{"crop_scale_min": 1, "arch": "unet", "pixel_unshuffle": 2, "label_smoothing": 0.1, "beta2": 0.95, "learning_rate": 0.0017, "shampoo_beta": 0.95, "adamw_lr_other_params": 0.00095, "epochs": 13.9}
Rows from block 2, named by matrix and row number. Rows with one number belong to one channel. Each number is 128 + 24 x the weight over its row's rms, rounded and kept within 0 to 255. All counts start at 0. Numbers have three digits each. After the name is the row's rms in percent of the matrix's.
# convs0: first 3x3 conv (model.mid.0.convs.0.weight, 288x288x3x3), inputs 96-103, a 3x3 kernel for each
# convs1: second 3x3 conv (model.mid.0.convs.1.weight, 288x288x3x3, transposed), outputs 96-103, a 3x3 kernel for each
convs0.55 089:104149162094100136117128171102112131116148131169127068114116110117142080146140129155118147127155143138137161144128154072115152111111074120134087126108140053104164101115109097122101173104115123147093099149116083138134
convs1.55 092:108080128149098106119113100124131116145181138151145125130115130136097097131097095116135144039127132144136154094124126110134113141115129148134145110152120134137154197118130120119136132132127078103130134113100145142136
convs0.56 089:093095115119133153135163157118157157146142118121112142107118144171145143136128103151168121146151153124108136110133139085113114138121111115138127090102150146123111128110140143141102128133082137110140114066130137136095
convs1.56 091:155147123123125108153105159129129122114098128124092100115157138086149127134099125132107102158199141125144118135114129107120153160139111127137157108118143121174092131141123126178125096147119149125113114137182101121141
convs0.57 092:113137144083069162114112139106115127122159107185114151133164115148124127080111125137156136133115117113125124095155133129116077082083137125122140136099143122134136112161112166118167122100125114151130115136101121112166
convs1.57 093:130116150119084097174119156136118118150148116117170138144126134082083122125170150083105116155144178141099102118102144132110141133120134153144113123136091184132107130201131116110088119152129144155139164159129115099090
convs0.58 094:154102141083121145165132105121129146133148071117160136143132101147121135124144165080116130165127163130125096108133115179131122117105112124125122157127178129138118142131064106130082106125142111124116127143105169108152
convs1.58 097:132132156185151134138136107124156168151122142125124145162141133119107154088126160135112106130107068123149128182160104127112120100126134118134111132183138132160192148099141158111168111167146120150126147137121153134110
convs0.59 096:164095050106155150094140133139123176123112158130148117116152134184149125128112118113126130156142152127123096174133141133052104142101144089147112153140149116086141129142093167124134149146146121150103135163163140138142
convs1.59 094:132100116111134101146169107126154152144169131173128116116144128144131160102126168131133134082083166141092174091130120102104144085165121090157156174125145184141134107132077159135135117123111113055097120080162138113147
convs0.60 105:109096090133142128134094110134107140128196126125146139127116125104125174124157147120116118106133117122114137101161128068149168090124110129117106173108144133105122117103108102068123125112124127099064097145103109129142
convs1.60 102:119141172086109138151145115092132165115141162128145140139159128152127142167105095121132084147131079118156154134091116149092103162119110170157136157168185144088144133123164113108149099070159143101139129114162143165146
convs0.61 107:114112158118160113155107136113143150161169179129148193148112102130125150115150116143120126131124111120108113128129163122125130127067171126183139197153174150113175173165131173128077151106098119122121115170133167142176
convs1.61 103:149149115168140137104108098117104106088137097123138134140107126115143134111128106089144153094101121153137142125151120121178118114145140126115165151159092085134160119137126134121124100068105089152139129107123137129144
convs0.62 104:122104100102120111137128141133110146141147166121097114134155102109151120127176124107135122106121101124115126139160079129186124106142103126142165110122140124108124115137123151170153113112134118172155112132147137112144
convs1.62 096:127133100115154117129134102137080093103132129161114147114118141164142058151098111133134151131113168167144174105182124158119077170153105148124119120135150162099165160117116128125127115093138113108187054092138125143132
convs0.63 118:146159149119154157142136155145120139130154128108142156139158115106113105128138103077125165122127078111153121126168092140109127144183137142168142091110109101143136101141131122123139116136152124093103117098076126132145
convs1.63 111:100104099155117171101140141120114127123119146117109120140132117116114100174112105118094158100077126112142147121120083111147120110096124110131060137131135095090146137117097093146089097090139130086166161074078095161103
convs0.64 099:134136116129111151091114088112141146112152167125148179143112098128077123108120088126125079092125110128083095122143110128133120163118138106117193112157161097105160139161137137130116174075128111126176106115111111105073
convs1.64 098:140124120124165157173164151154147115141158072151127095086145108091130130119099097121136083133080127135110128135135118149140097121125096103117149090119106101107107139172095145152136157148124130118110164130125134156137
convs0.65 087:079130140117156114117158110132148111152144108123143133102119130123114120156124138129129178170107191161139177118143133140131100172077092128137116136100116152182148127086129084134141122098136126102156135127122157130090
convs1.65 090:140135126135145081148099115137149111103155126124133107104113121135081095144143131126118108096134087107131163124130103113136106135129127126100183139141164137107132117162158137076184123103147097125059088101119143109124
convs0.66 096:125131124161117116108116151128108117158155128115138133125120102117113111111121117149121113158125156113126134131091149105151122095128143175186115131120133169099107191229117145138094106096124161122114135127069125103131
convs1.66 099:141122141141094142155109152111110153094116130142126113144147134138135106154076131170122109120118111131132154135120107110119131127149139152121152124150161120149161106131133154141131112101127117126107128147117124130121
convs0.67 093:121142111097135113131097132145129131141107135132153148159149147118115171152138070111121104127127093140141104167133143145100165085106095132134206124097095137152125137115144087128150150089106126130138150148143155144137
convs1.67 096:152100101166131155153132170130133104130124118106140132064132172122122121121131125086153147106099093150124142130166128127146124130114127109173135129156170108115119138180125120182120120102097124126164117101084119118129
convs0.68 091:162164152118135168105119105100086151146138128113152129130144085144140134138152159141144121161130094118101100081104075148137121158119137117145111129148156143106163111131113103125095130120088090122141157125132148160092
convs1.68 093:133150120126162156091095118158119134121091097060112130117125160141124128138167116131101122128156104143134119110170133105102117139118117136150124155087171124186139131100128068114073156117112145081090140144094084129153
convs0.69 100:162128123149160157127166085113108167094156144128072140154119125126100120127085132117143146072122118111135091117132117120131107098088113119142174076161125113170102141105141144098106155106132132124141189152156157199121
convs1.69 096:159163127128161127178171145138120141131114147126140146127124120163160140121115117168108120182128166158118166139133157147144126147122066136103136111114103125132085129146117127118151152100134124095079142153113145145175
convs0.70 106:101134068152114132157148166144144106108112130125139115144121129120069185140134094120125110095169166109186117075143205144163094110136137097103106134130103126126119138147135114102111144118118127105078138109149158138148
convs1.70 108:110151090112111096155083092122100156135129157130166163119100118117143151129116114183122112134115183172152089109143133121125166121122193138108135109113161128187147121124136136135154145140140130145114117139121100137128
convs0.71 106:112176095058140131117137136115101108098162138138155129096125110107150110121127120134093144157145098118113111107124169156117091136135118154133078141100122137110099141166105130101159104109134136182127127102131117144107
convs1.71 099:119128139154136186154111118118125168101100130109093122106125130118145095190120112094119105103124095113181152120128083162151104081135118112140143136161144133115172122103138133124167126129207145091125091127131063121139
convs0.72 098:132127117136159108105094140102128148131151130130098147135130100117124154173147141144105100142175097149103096107140118084102096145133124133132140111137079129174087132151124111139097130117085136144090115098158112108157
convs1.72 098:112152151121091113105128144133132109101129146123121103106134077082104131083102115135118101170098129148132112113120091129101140129119140135124160169177132122113111156157092164165108131121128135100073113114124135127156
convs0.73 089:151151137194144142145075088106132148113119102139114144121069157101117111103128141129096127210138110098163117173148139104133127119112143141112126122132190117071114119135111133138110115145130123173158081154136129160120
convs1.73 088:126127121104146131116088149100124102109112087131134094109140153124067168074140142162134140129131104168196166114105094127129150089115126101115140108183149201120132111105098183135121105123145095161153109121142105124145
convs0.74 097:179142091187092092107142144140133145134136160123099148121156119166160123152094156142151105170134100147072132136138132098111136111174127115166156141163139114176097137117137123099115133159128117126114106091083078116109
convs1.74 099:152164153118133116136125137123141129142110127135099127116115137121098123153114124161150177162151164162129066139128105151148146131123120143112094145129178206163139115129132140135152134140118152114129140166159109071118
convs0.75 101:156121120139138151099137148119150170124122136116117117157132135129150152150106143192156110110109156165094115143138128103123156094154149132125112111143117143152122129124140137124136104149141086109121153133154145167130
convs1.75 097:145114181074128147101128141117121137123159101126123099126096108125145122163097107127114122140200123151160132155128171119124147106112127130173121140145122117095116138105094128126107100155125137106106174133143126133185
convs0.76 104:130137127146097156134109121134128113079098109124117120111149147140058136088132127123121143137100112120091153103084091090104137132122139132100087144131129149163147104112118124130122123131116115137122135118159155162151
convs1.76 105:129141130114130114092136112124114109150166150165118154150126106095126107135143120141115081149144144111126137111130132099122151109119095155123115114110116123146127155092114091102153120181125151119172093121124126086082
convs0.77 136:120139131105114088107125112145138141097093123141150100121126138196105109131160118170133083107128117166153110096141103146131122099172168101150172122128128141127070122113132123117159108130114148149150142127110116103091
convs1.77 124:147114168123100165150105145111114139144120125121110093123121116109163144131118163146163110152150136135116188120126112139144092128138103138129132144132091185095102117071127146093089166103116128148136123132164169110187
convs0.78 096:127083125140116166137119133151104141116120098096096114125176123145143137119115103129142142125151075130108112148168142154135106128135108134169128234157142158098119131152150175145162180156126074117128107121178150129160
convs1.78 095:158145113160139098148150155123111133092083123080141111126118116166089129124141138206140115167114098121144138130112151132115163118120133124132114137123123110095151118128122140128121135122090113136139089163120133099161
convs0.79 099:134069135113134126128120143130137116126120106153114151110129126138118160144112120083075149081093122122189148125160147119148136070125151122149162145147171145181167100151139163169185133110147157118097138168107148146116
convs1.79 097:112127133130112120164138125127125087131117108114098173075103120103132095125144183113145126131146175127157177138117151156130144165092119162106147157116150093118137118119152114163177148144158129108122130095139135131119
convs0.80 100:150141136134117158097158192072119131103112127156106115155136136093119143161101137128147129118131143166116151143088147140162138149121131079103160103151159111160118145155118149077139121106141146150178083129159102145093
convs1.80 098:086101129086121127102148092120110094144148115131109121156117152134153112177141137102099095125109134106126197122113110115104144104144142105126153165124149101154147098115110146126101134151094134139112084129138098122130
convs0.81 101:101151123136103178138197143175105149160161092102160121105162127132172103127130149114103134108163092119149138150121156115115141144131122129122106132145136121121159094137103181097099147130094160132111143135150094102155
convs1.81 100:110182157101142079142155142110161122136148153144138133154141143147165131149136132110128111112132149126169146097096180093107151119112132112157142110115153107143132124130105109158131110113135121151118097143147102108144
convs0.82 097:190171167104142176143123127145106144080111098132097078102120142114128149127099128134125166122148114144187120128092125115091182110103115128158129163141139112129119153147121127127158130141117140121173114129160137086186
convs1.82 096:159171120113135131120101103143137156135173083152178080125160112126165131142140135065133159141121135083099111103158147069126185064144125115118190085111154100117120133167116137151132106152143095105103106113101147159133
convs0.83 096:122138147092141137126136122092117130120112114147140116160153137100098085081112151098124116168144174138142186145098128169147118135092183127145122139130106099143134157120113090138136137099165113107128158142148158212114
convs1.83 098:146095120127126110145142118122140141114122140129144148144121146122095111148141145090123112122121120158128097116173131108107137101127138080130130117115132147120096079139203150100090111087136124130101145185139127117133
convs0.84 102:122131102096112142167098094113136153135157166095122144165119124169133135153117187125112105099125073108080120150124107139152143106187126125110148155088142170099114108138140155134125124124152152168097108112122100146129
convs1.84 098:110141160143163180154113096111132133103148128120120104115162174129142114117104141099136093107099091125118177122125130097089103122087111105170104084163090133141129085146161092101082123131090124122154137116165135107126
convs0.85 093:154137139174137075166071121144127127125098158134161155131120151136096158175143105140147093183122105096140166152135135162150114109145094107128136150098164139157142131096143103109130131087117121143147175093130156129118
convs1.85 095:142095130120145170118120151145146094123133140124128112118166109142161119139142179135113142138082107170128130120170125104121079125125108136161104127147083153165121119118158109106113105115131120143086124180144116105134
convs0.86 108:150140122146146122152151153101127119110100172135127129137146134140181162142148146133141160110148154114091153134137134159099141130132170145143109112125043110089158153102160127089138118084134154123114107146121124135092
convs1.86 106:125121094110133102124126159125147122089109125126153101108101079098115122112149113145141115128103099140100122091141138118130076137162115090133139157101120118145110148116118182093137148125117126147145165127080139166122
convs0.87 116:166117139126079118135091124122159114112196115107137167159148101106125133138124130133161099143125135157099095145128146165145125142123120127125133118171091144119130131136152100114117114120133109124143177091125153093102
convs1.87 116:146149145065171094108176093147163105143128093133125072137094086100100147132136131129159149111141119148143098119143112144123120118110120124111127163105125165139139115117147133170100157161097125100132142189140168162133
convs0.88 098:126132116107177192120182184133122100174140132096117133120119108130127136121171164109162150081113158143132156156121094146109113155131076144149122118163147147129142086084137138108140100161098108113144067104149105093152
convs1.88 100:127137128099148084085133143154121117119129129142149123156120110148126124164145097104098089105067157124092111131100104108168087122161134105109068129146150138124149164121156115155108142126110136139142114136148097109137
convs0.89 113:138129122122115099144102117137111106104088123102183113129139105181141131120133154116140173147103158109081147110124116133114158159131136124150140152088186141081138098190154113166140118143149114152148144129133156140122
convs1.89 110:130119143135149137100143144119135093120133081139188084144123146102105115115147103137136139171124079175069115119132151117172146136134113128184143130147114138144076139114151127149111152147121125127130143115140151139117
convs0.90 082:146126133166156153156085103148128132128115145084150120127152097160132159120143120135116137184119102151133108111121117150139100113120134122098126123102123145095160137141112128143124127117115144136121110110154136175147
convs1.90 087:110108163170099087111095131154131121108112160118120085126103154093135140134142117126099139164140145136147162095080136153093141106092138109139128125143107116154093157106141165124124156138115087054113110090063107117148
convs0.91 080:119089116158109129123065085146105143127138128134136124119132145154093121145111153115110132103075111141079165135154131133101168124176169105078115122075159145055154132107168107116134125151149136140102142124098130160090
convs1.91 082:166147113176132144124126156132158137161170118130156095141120119134114126118171147047158124161166150143097159091105136135108098173123110071150115101142146089152154177129102086085104151072138120146137102140115108117092
convs0.92 104:100162139124165141099147119115127109122136125144140125112126118200168080137098096105145086158166164072103157170137122134097100136135111131116104164124094140154155138109130078056103138125111141148118130114147128094136
convs1.92 102:149156137163130138108135159148104096130124141096126143116098118106143113116143120099128111168133130157100149105097096093141098125136129114099067106163121125127117153095141125112118122103128097103129123088132190135121
convs0.93 095:136093118138118175125114141122137115099104106145109137134122138169108122138122073167144115127099161153103109140144110127138140132119154119148188141173121134115120108102139178124101199150149121137176133119123152139123
convs1.93 097:098092134145187168110131116117068141131124153124103152155159150109120110117122177124143095119110166148135108166144152090125117137095143116164131140114104100135120130120097144111088135097134107135108132132144113121090
convs0.94 099:130141109122135113138132085131118087095182144130116105134134119141140138164146123150140115110096105128122112091098134134084157140177154144129128172099109163099122118135125177121041143115173137167089144138134132126114
convs1.94 099:177141140188119101150126142143108123122114132130136139119125171098074130094143143105158134123200130137114100113119149101157134139126066137109149146157107109141150105134088173092095110091102135138162130166116123101102
convs0.95 112:140142092161137128120168126117124102088105159143120110128159133115124102111102063158113190108127137104180115132122118143130130134160136113130182157132139153125107150139199126098154117123113151093081138129137148123144
convs1.95 106:126124155096126143127186157116155136097151119120123117155099163128141117142091137150094155128099156108100095146151149163180135163137081100157177146149118167138101127152126200130113141146148167133139124168195133102143
convs0.96 103:152124099146101102133121101121156119116109108123111125144094087091143115120121153143126102149094096159150074199118109133148141157155126135113106095132104081167153164094102134123119115128135109106133153109132124141146
convs1.96 100:163126145128125195107127146096126132128109147134131144096153137134131111140104149129130134119143127165110123125145154127125179095130133128136138098098159103144169107106112143105157149138103141145166127107152125108112
convs0.97 110:136162120144152145125138121114124148127141152120094157128162167127136109166139148089129120151136070177154114119133166160155145176141113114124146069150148146158127188143117109166092120144118140148137104138141120161144
convs1.97 104:116151108108146087079146082121153124148124103151091101119085139113137090154148146108147140147122135178122197146105146081132210091140155095147122119123134142092114120129120138114150145167138098145152166114130155108137
convs0.98 125:127120129194136146158142132131113138114134124104122140151128122171148125092159130132172163133153146154140118089140101111102122153096128184140154142161123116089120129113151109107135146119133119105135128167145205163181
convs1.98 129:121143104088129139103143140085112144114128108134124121115143128122102119145106109139157121137169112106113147119135105118120103135099135096113133110116118125046170140157076140142120124162151150112137090152139117089143
convs0.99 100:133188162150141121139125134136141139124111138126157142101181166132142108170158133152109130160063156130134088145108134110154144167148095125174140123142073152094098108092087126090122116145121124118111146146115112103113
convs1.99 099:136122131159089121118086161135156137091117172130108081140148165142125112125109130103148167146188161132133157127122104117141137161151118094132142149149142176113111110157116129140082120119093119104132102145111157159133
convs0.100 104:119133144085100104119170124129134110139122148124109151160117113104110109095116180132127148166170139129164133134119136115124114132164111110187147136199162144135116144168120119181116105126147146136126120139161122072113
convs1.100 107:130132120068097145094131173132125068115187138138142146097096129110110079129132095124155135129073103140144091121131106113144125149120114110161138133144101157121097107126099078139110126165084150131125111136099112111136
convs0.101 090:178109179142164183137118162108064122136089136150169118073077097107121124153070107107093127137119140115128091181110128116132160145107140127115154081067140141090076119119162113134124101146129155138142119138147100140175
convs1.101 089:160127160119078115132154116135101098121112153124127129143154143135149131120149134167189170160157133140164140074107091105125170124150146137135116120142139086138098129138111089121092146140059104140125106161157117122112
convs0.102 082:115099126093095174141119098123133145171117145141138118132122146145157126166112123124139130141119134159142154174108106140143124065132107151126151063137133103108113148131129129103126132104126100147100078151142080136145
convs1.102 086:166117087132133159141155096137139133097109149119151148118121121109153153070147123143169096146070120119093087156074126124109080128140092127127122131176144135140185122161122155127125151091128109097156093122089118136112
convs0.103 106:117153171113155158105134124103137128098102112118113096139149178104117106099113125141111134095109096135132106122109121130129195136139131134124069129090108108142118116146142146109075165144125159162128130141118124088126
convs1.103 105:135112113134125089120128129118123115128139130115132131115103116108118121141122138158115185147087122141110092160114149102113148125142118109115134125180114149093148144134097153150083106115162134099145145141116116117097
convs0.104 101:104155147091056131104126162103124129127130184121142112123149104120123171130144101115128139138132141131143145159151152131173152145142115082117128115147097141133092164123131117153118097165121162105127141139156104152150
convs1.104 099:099161145163153183145144150097116148100100132122114143133128117116117133144134131135145146119167150158127138104134119157117113135090082170115168126085138109109165147166135132106111163093083119098108123125104112156199
convs0.105 120:151134118172167156117133145109129139152101132104096146138102117097092123152107116165164141094105112120132104102121122111106147114076134145125163116111101095133134128147113068089138105136135136136146122150111150147102
convs1.105 113:069136131077080164144097076188138132146142133144153152130141101133168093106090103109128086092130177103134124119122150147098114150129105144141161138125141111105115099139153112130132110115141155113096074124114159092122
convs0.106 099:107141128111103120127114120159102122134126126173133124153153136103114143107150128128131160159088114127116103169142100136126126099155094153120111126149070151117123110094147090163136148160117093136131080099124161137099
convs1.106 096:153142136145140141111104086115156097138101087163077125132115125123129154090115123140117154091159151092098150117126137137117107130106025147148127123114154149127113125120160144124201116122097151129153140133150089121141
convs0.107 118:149098091104116116099117129102132120107124104109128113126173100135123135214116069133133095130167123076107102105113145170126063146119126134120158142057185152075142139096159150095149155125109101151133140106114144121118
convs1.107 114:128119131111123138119085101139119129138108134148114094125091125114093179141119124111151159122127134143130173114123152129121098107121127129132112100111135121106132102098172104108110131117132124116156127118165125124156
convs0.108 090:149132123145130129158146118111133093119171128136142098130108163083137091122117113129103083141153161126171144153120136136155124126159148121110127166123126085178106139126141097113178104131170160145169137130130161150138
convs1.108 093:115137165120154155128110139169157173098157206142118127116105135092134166102098118128107112118100143118107126119119126136111104110130111136069122155103088118136088179134077183112133137112091105160137130096130108112125
convs0.109 103:138132063132082089102125118116111141124121153149111117109129136116151150112124106111099084102091172158161173133123182098149107163130136116120105119115149086107117096127132075153070142129136140105108147118128159133097
convs1.109 103:089077125133147128178145091121133161096144132111070139155140127137153174147113130142134105086139122092118117153138144132143177148129123123163135134169169088160167106133101153164178149135120124121120114125086098143159
convs0.110 101:083097157120115096135162135154092161113140123144090086153140103094106114112147130139129102150121117118144142132140160116172145147109123147175087179123126105124094127113131097097111116123127118099138107114107115103149
convs1.110 100:129135111128119102178119096139133141151126136082120118137124112152152152115119148168117089103129108123094076119116111098131141122162125113119075136140128162106066106105120124146149197161128131154133098154095102108088
convs0.111 110:144079136129140110125132129150141157120167168131107116154187146127178113165155114154115103118120090125138133119139137144102127153153101173138121111157125119062122105108094131126115136109103069136156096143102140143119
convs1.111 109:141157130166110143149170130163147114110165111104086106140127096086157151125152199099103165160158134139154137142094112126167133125101125101127124153101094176089124132138136147147140148083106132123127138143153124214149
convs0.112 104:116151181140112079172116095125096124113108130147139104163125156110121138092149124100112139202135148103106103149118154129120092117126093118118111136050145076138145112132160099138106150070134129126149136159143094137150
convs1.112 099:133140153124136084127100148116137133100145111150117119143125120164075145123092161148127094149167121133184102085141160141124123105130119122096166100088187096171112134088087111123095124146092125126126113096109109139127
convs0.113 107:101137112137111143129130127104150091130128163162132085107163102145101111094050175127149120101139152148135094126113142155141118142165145097142143128098119117140109127119149137188153125135137111074160112110137131105132
convs1.113 102:161120135144115138112129168103122127076111099111113152087126121117138115105144145149149138122089153127100106137115143126140135131169153143127120089130098128138132140136158112112159135162081132149121137114107125166142
convs0.114 084:145121140126138133153173171155129080147126131141136126163166095130143122117124109080084141131143127134089089109159115158147150127150165138130145080118128134124163116169106118112095140098160116121128194150161152138108
convs1.114 087:150186117133089139140138104131123113128140127127109142141140103088127080136169106172125155142154093116149111125122169158154160150087099143100132144149164111153161103154124099157131176110133129114124130148129109119104
convs0.115 080:132117135117142140172112113174132107117135109133144097100110144097146098137149172091125130154158138150149119143124135123145103087142116125121111110141151108136138140094122119095110142138160095139105122108078116150139
convs1.115 081:128152146102152136152148128152111156129100133113110127078132132148125097149148164148122148093120120162161117124129086140169102151114109176107121156126135123122134142125094138126108108104145097129129158124112087169174
convs0.116 103:117125058117079115125136164124114063143116157151153111116131104109074119109130128136135136107090131106109104119116118157103108149118092132085072107104147104189164074139191097162170142126114150103122139113131128124153
convs1.116 104:153136124131121120160148139141116155124138156143089144103137118096134185101162166160132153137149141164095088122102121097106158124126166153126139100173169114142131122156128140135190173139135078140121117147162150124106
convs0.117 116:075126146123126138126111087135157124151104145143140101164118119154077086146138133128136086137109129165141072083135132137086160107094131125117097113121107095121107156137150159136138113132133098137163112113126118108095
convs1.117 113:146145117101092138092113146111139161126159135124134134115121136141122131142162108133128132120143161146128147152154148156119131123147111118138122140088126122132125151125150167155107130122122142165117103138155120159145
convs0.118 110:157085105168146090121122124109106118080148098044153107184118101185141133158123118103107148128134178117132187119127141123154130167136097159100099168095152110154149138134153101179120120117143104166127118147125121143132
convs1.118 106:163142184121124121151111072109111147104123165109093118121103106125153134136131126160126182160156113133183138102127162137157131117158122072101117136132159166153109120118097158179115113205113118122119129127114123148132
convs0.119 093:137136109153159117136134144128152142087133136115075108122146099139125149125136130069147133099114117123118122107191107135149139112082142134120135109123158140122139124128099107154122116110140101081110108083100152127103
convs1.119 093:151139141111103127079138140101129137162137125151116135159138135103147153131151102179163154169122099125131175115134113105127114141134120113117132124102120164115112118170108092091121173102146140134156206152161088117125
convs0.120 111:133135129125107135095130167104120103127140147129150147140150123108129155127123104152114165129140105091139082117134141098115101115123164139112160074147156094119124135175134112155172118090168121115135111108128118136125
convs1.120 107:115136149102155121130099083148111116092102109107110123108131126082081095146128104146134181121159206118151147116149101116164110182138155124157131099139181130098144128195150125117155119107120144135138163184149118141140
convs0.121 117:103125100127124121121097118104110112118086181105124134122126151117173054120104112115125123140123090108144141120124159136109156104185142125125141096134092113094073103140148125158087151109124122125102121132123098129138
convs1.121 117:105157132168116076105112121097143161131180085170117091125157154136131109144097126102145124136149163135094157131101183098140164145111102108118144106198140124188128118159137124132179113152126083115139130119122088144146
convs0.122 091:116120125212122152132099184121106153142123169128145124138092169117170147106114182120112154119134137102115084123180090112121074169133123144090130100154127133131130120139172142154078172171090138138120164116118128099117
convs1.122 093:119101090149104097100128111116132126145167172123114108125148129168140094133136143146098087139138089090180132161142138155151114149170081123128133159139148140157087173106126171119108100095135137124100151133077126098119
convs0.123 113:121143157158113100120109145105112130125128160113168114135119106146139136149118138139128146124129172148129162133133125067132114106150123121134103132107158110163166157138143096137114128137116138120137126144149112128171
convs1.123 115:089152122110132133104121156126166141133131152114150112137162132130127092100098125098121082068146130140108129139124134134093165114117148156151133161164133132098130111185093176130139137142163124132146117120141141116125
convs0.124 100:143115118144125115081113116127104128137123119099174148142136111127127159158113174143134137129122114125106124108135130145116084171127122134149114116102096124115096139125164098170125073080101147148138134084107165114109
convs1.124 102:146134163136132109138142127145132138088123111119097146085171169122145166134129094142157113114119117142091099108102115141161169126128158144131100111136118145132171124145155106130147083149146137096111125133113126156106
convs0.125 081:140115102084121123149055136112099153176099112114124151125105135116124123112149160121100119101126169169114140147119145143137121148155092166124113178074113156093118108170085154152149142173110129108124106106118110142141
convs1.125 083:143126152129153092130130134136108099104130098147138159144126143052127118113131188100142134130169081154174127144120124124123143129153108106118129131169089108157149132101114098122092123061138111082132156161107136178129
convs0.126 096:159123116164115135118141155074108092115139099137146123134163098110183081150159108088184149139133139133156147113109138107098171139099164142102132114143170109097170139165143138154137165131097158156140113179076093142103
convs1.126 093:124133079130143078124158136145143126112123102085125127138108109116139144141173143091096143123158191116105107092144204094157157095133123146114159132098143127100150158133143129104127095061111167158125143153062114113099
convs0.127 097:087111121121107105129088133098104168147145123131097141115121170121127135112119117138202101121147142127176134110115133083098136139104134090186129096093130158108118148183121183168115145157132143136122125145128144165133
convs1.127 098:138130126137129099120113151116125120114127141129118077135147106122094100119101155143159142109127140116133150123131127116103147120102168148137113159149117146110129121135122138104222093126243129142131139100107130149123
convs0.128 086:136137116145149075098121161138123089100115116126107131104147167125086156104140133163131099134154144121118147125130075127164103174149116112116144117141129147121200145136121130102115131134134121138138103108129198085134
convs1.128 089:132145136120142139144112130113092091140149168120119193125102146117151117149112143102119102136144130142138132143090130191119143145121096084088101112101116092181183145103082081166063112179105099086135104132179094123165
convs0.129 103:148124151151109117110143133100106128134149137134096127132138127204191146131149141133136130166124150097115105123090137136184136151157142130052129133096130115098071132107147137135112119103119121151114156139089149103136
convs1.129 104:149155133132143132097109094116137155161175118128146111118122127124062135118127157122175158171164104102168159142079130151111090138127109085150139120135086154139114106123107119104124128134132105163127119131129144115127
convs0.130 105:126114127117102114068105130130133136114148104089123105134120117126136126125129142147106089117161130116156202106148134147128117171126126122072122129105118146120102147155136167196078167129134099105137123101114122142072
convs1.130 104:155140108126123082134079072117151184150084155132108112112111121128105127165094149107105152131138108094162088130167094099129111050126146104093111097113178117157198143126146160146143109124108133152112139155112125120104
convs0.131 096:136149152099150091126090121118101125106102125145099135115128141081108079139134099110138140099120131088172131161129158171143147175146130171057156117120084146149154135141121098164142137133125120110131107107126139121134
convs1.131 097:150168112127139171141161126132156111106152153134125105132134137150138171129120167101127177118140172099159130104106112159090133112142129132155137155125136087182130167126119131133112090105099113142096138143179104141100
convs0.132 093:155098083128123123118099136117153123094149172142118120118177134146171079136135166105149147140093107125136102149133137166148128089133116115107138165115097142141133135116131122104114142116139155135125144113124164093146
convs1.132 094:120107144160131117130139132110093139104101136117143139105128174127158129163105140127138153145146120145098115143161162175086138130112146149140151119139148177136120173140115153148190108078140121127127156097080085130157
convs0.133 096:093121144141129084112158114126131148135121140093106101102149150089094145123092150114103120128100110117065138155143093130106119152101135110124129114091091142142119131144121160145156159145152123102105100132075133122139
convs1.133 097:166085127134112075115156112149175136146118116121124141080121120096091089168140113108170101114203132137138118124110136098132099097108134152140122165131118164155098114143117176175106127112107151134113126116136124136101
convs0.134 097:092120100146111173136128156119121129122121119138157130158134139121128097105099135101140142133113160104113154134152120167105120138118113168139139174089100125091121132105086124098069127117124120109104140138135161122147
convs1.134 101:135127103142136103139122142139141126102163129109164134139108107132185131149167104098161122135135086122117134112118086132154104142144177097124150150157085127126113108127136155135140131120168146114142131122149149137124
convs0.135 086:146126086123123147147133120124137102145169116136109151127118145118148117104152071142116113133142112158099143154112158090096132106088098135128135133143078093196102111115159120148139130084099132165110159132131146120127
convs1.135 090:141108150135071160082130138139165158151122107170097150115169113180138135078152109124144139155080140127141111163155130146142118126098129126155118183125137161132141150101102102082146138131148130144150135126138088112121
convs0.136 096:131122134127097157118107107103138105100127106137135122149137155136138166108122141159126108129148124150120106108177129104123102130118168106105161076188124083137153083144144133110119153108107139117126101129133117121125
convs1.136 093:147106144096151140102134118120140144120108145130130133102174131117175139156144108139124148130084170126102077126141182136113140161133141099115138144093147116118166129087101187123127114094150137154115145158160205111090
convs0.137 092:138170139106178186111152152101112102093104095106112114119142146130123088122138110145114150175124123158132156152126167140164108103109134159117101160140118132143100102156154148127114112093141159134128113138107111151080
convs1.137 095:131100149114096126101063098097132127149122149129114116109112097119115121139162128101154104166208130089120128100121129100074129195143143120138155128057162142129096116108176138102163145120151112133124127147171088122141
convs0.138 088:117136106177131139140153171111093129126112119153143160139135122120139128157138147152161101132103141129113092135134136137149125106109156110139122107146113096114173117118129145138045119107067104164139201136117161159089
convs1.138 089:140133114108121101122141126129179113127120118178123142125109153114133156110073115109076125097141147098134155102108101105104103110123089193128153151130105120152178150164166125115176128140122128095084120144074140119122
convs0.139 097:143132117167143119119108083117135124107134121153127152145097124115152099116125136140142112121115117119134108158132114170154108115121140136130118095166163105130145115119116147123141124102184104133138111151115125129097
convs1.139 097:121138137108158110132126136140132082151111121154143124127141127138115110147156109118156103170099107116149152150118152145115118124133129113127152138070123148119131092118131122103107154139065170133127144129142102120159
convs0.140 109:133138129126098148104150127133110120115095104101114147123139099151136070150180135157124108180148100117113128125143132130137167093131152113136093123064115126081146121131139174123119177132127113111100152135105096137089
convs1.140 118:147167129111137124166131155138128140120138132124122135151134118116132170114164123142140100125143082096171132102107146080110122158137109097147121095119155160054106148123141119115130106128132164143115117127135110111145
convs0.141 098:108116123091087154177127101110130143122112144147150169115148141175138146143140153127118156144156112148126121120120134141143159095180146130128112135208097137157129117131118086115164135119139099118121124094119131187101
convs1.141 100:102143108122146140135151157139156162125096141097110144169135125139162187088119185112141158100118103093104088137091125155144110136124157086083093161158095118137123129123160107183164120147189153118136137166116151092122
convs0.142 103:088114145123062124111126134121131148150147133095099132128150132173121128164116133145112098130154107109142120116131171101139116125156109128132144126134155146129116165116111162137149103137104104101119092096136170095101
convs1.142 100:162172140132153118130141164114099115104106105138120103119155119127131134142114147139181146132122159143126140135116146141110076123126129099117143121094151108114158122131141145149122153094102139156151143151147157122148